Rows from block 8 of a small rotation predictor, named by matrix and row number. Rows with one number belong to one neuron. Each number is 500 + 40 x the weight over its row's rms, rounded and kept within 0 to 999. All counts start at 0. Numbers have three digits each.
After each neuron's rows are labels from the 100 images, of 14976, where the neuron reaches its highest value: "strongest on" is what is common among them. Only what is clearly more common there than usual is listed. The data: single printed letters, digits and signs in grey, bent and noisy.
# fc1: MLP up (model.blocks.8.mlp.fc1.weight, 384x192), inputs 0-63
# fc2: MLP down (model.blocks.8.mlp.fc2.weight, 192x384, transposed), outputs 0-63

fc1.125:526513491492551525514432524463520566546413481527577479575493495490510535432460473539482540539508547523463563520448558571478471506498486561504534463533547463519518520506417497469540562497547578
fc2.125:461536489493550541467526526500536489471536422458488522403485517529494496503556496498542472427565546474525467565489574554445465463479494503412492466523493448494472550523512495482473458480525443
strongest on: the character =

fc1.73:455479558485452471522501523506470506477477453618422550467557561501512520447464490494460469502543439462506542475472478440528534470529506487639516559487446581532493462425552495496520498516483461
fc2.73:515500506471503496457493509491488518541527499525544480559364497556472554467478430510559558575476552529479487532460471532477522492474490556487535499485448472464526533500492529512568507485542520
strongest on: the character *

fc1.85:504518521448541500507548588488514472467522524543507525551503474561455498426447421547542470513495515479474442546513465478409586542492467497524458550487435541437476540487417466457554512481567437
fc2.85:454566512496501491496526528478492462460517400523437543485497491507481519446435533464563425474485542470510485541502481539477464491455552489541523524538483505502507527467508539471531534504510432
strongest on: small letter

fc1.148:525527446511488486521522522490550468470482568411473512452563618539539533503521548554500479493438471491600444551493533472540542535520422445529517490542482468520542510560499473540479491476493553
fc2.148:460532571541483486549480461521461496552463528541515492556506488476440511495483506458497450525441462483497525458537458500487491506473556494588502519479493494509509422489510555560515503500501542
strongest on: the character =; the character -

fc1.365:485554480494568555461464574515573511521490445464523503591548575480472509454474461486507480534520547533480463561457591565476526434495501541531480527519559433503452554542501426466513530481530551
fc2.365:482483513473506502496551485527524526470526486474453529460529524572511516464542517481579511477548480488518497548517511520408498515492522457568438469551447455539461495470556553521494487493522437
strongest on: the character -; the character =

fc1.105:405507424483461466568507459551508542510437484590457500513516450520472543498496482503473521516481447466533554459510478423552522459529508490520615491553477572560453460491572527543483530540385561
fc2.105:490471508493467467495499438492480485488532536458519505473376430462523475568558519531525508465558458521524516437529534462541487488484500484426482526496544522526471445560528537524473447538451535
strongest on: the character l

fc1.255:506537485460516502491546494528512448452527514441547558465505518542561495416439432451534437462465494501503438541480551494478550548528448476504490469526485446472576492507491499489460496537561518
fc2.255:481488515512545545458445516498534521535514490530481433524532490448447519487491534492534516537551555552456502518456487549550470449450558572554531519468572563455451552455474492451530500455483505
strongest on: small letter

fc1.246:536517464510497484531480562514479496506460520499477498596626539512505431535522484535495478473585501493526470545548543479529607485523473523547484502508502458528484471498460450537468502446505497
fc2.246:455508462526448507490518523549541553523501548510499508492520476517409493506500475529513466481447511527498516528500469545446469476486486518578467493539457530504529522528500553499528522459483559
strongest on: small letter

fc1.368:484554429528526530537545519518550438488466542462460489491559594527551532488479514514491464496451475468606470540496514476534521532538446457556517504571436480531542520524538463540519512489507551
fc2.368:520542567519460525553511516490467500544494542463509494491513504484477499509501521463509427450477491441513515480557475491495480482485521516630518523538523483547527474499484561560524482525510527
strongest on: the character =; the character -

fc1.241:559450577473500442465510457456463569489452467516525509521559486511521533463484528564465527556502429514498564489466409510466500495459533475508470489582466499532452509455400513457559521543539479
fc2.241:470493529514490486506514486472491505599523521507533468450379444503482505492492473498488540486475521522502586469495493488508494507502528517392516519457504500486576479553564522522534539491507564
strongest on: capital

fc1.71:548532475537512473527454553442549486484526500550496537532602576493477488470481480463481510506544503516564412542536507496468545492521519425571504487512499461515479485540490473500513416482503534
fc2.71:472486486526494526539519506503525531549506538531460450509412482525484491481457461526563474528457516475478504528498510486479495513516446483569474424527492463554520527557551511505523540478484554
strongest on: small letter

fc1.63:511510464511545538529431562429533565562377453563543491600506536490467491450465452495493539533496534498506566545456536533505458478523517537537537481560533482537476523505471445479555585457531585
fc2.63:441518520503503520506505497458503452459547436411487518396494526523498483528587511464569450401570506465508425548515559519447452482474487469522470494531495442511448526521545487504462450495491444
strongest on: dark on light; the character =; the character -

fc1.214:484549440535555554486469571504553489566478483584499446518512578514433522465452485455482497533427553527539498540460501558514486488473493547498513592515544526481558564552479430466566484417489523
fc2.214:495517507484441464505539485524449464428570512423518534449524532489542534537508494472566455392492439464521470470574498416520558482521452436561526528453530424497550433532480484537375422503485491
strongest on: the character -; the character =

fc1.212:506526492507497492512485517535458564516468480541531542472561517521533572498497496465483475450462462479465547513498448486482525474507508485522527513501518521502471503519445480454498522437501529
fc2.212:518441483491555530514465507509563523512534553558554484557420469513441429474458496561479555580546561502512490500462545547434451488494530546502462476494495533514504514480536441517552489488538485
strongest on: dark on light

fc1.111:536484505430542512455501524525520516479557510495525512543485485541495573436404415496545513519405518521431461523460448488478598489557465510490529478460481485451503509435489446445504573496572542
fc2.111:495460565528476464509461467430455538518487441525466471514483477434507480544518579487450536503541516461490573483528460512517411458438583501494529496485517529544436495464478559513529539519440493
strongest on: small letter; serif

fc1.104:436497506485528519476422559449532530560479462533459460598515539522492506452507485500528551547569549511486508550446563509515457473506509539534467499520532454517401562491441442464507562477498544
fc2.104:431532485481505534493506565534543464464567461438489500456506526506500542480469504457519466445473526472540469578478553519530505486461501508517514494530523447482521540535543474463503438506506459
strongest on: the character =

fc1.187:525512457573427498500466503491527487479476460521510507491596495583430512504498422528463489495557486487523517544445496437441523462496459485548459561528520511525436494499554521543505505487522496
fc2.187:515516478500504481465502498511543503564536518493534451532392508498482507504489494524481541477510522534513496477528463472457425578457497502545488496464515550480492507489506545480497481470464545
strongest on: dark on light; small letter

fc1.107:535544482512498510490479562472495506471434512511520496581590563490478493491549469518460500514462489483532414509497527486500540549498489506549450526553487470557486482486481485450524491447561503
fc2.107:480457519556501457527469494505507498496452474510481498517519502494508500544505507528489496538501474520528546477505470562471456462498428533627487535529513574557481525521517568540499533520486498
strongest on: small letter

fc1.89:500582474531489507559552530482533454517455526429440480466510560555493525504456509466528457502444471458586494554509491464530494504547545461522543473549492440549572538513538498535518572480508523
fc2.89:495505546503503521533427484521518492545500490493471477506494480520497458568514503530512499533569529490505523524543483518495469509489522513584458514513500541534460484488493557569526477462479516
strongest on: the character =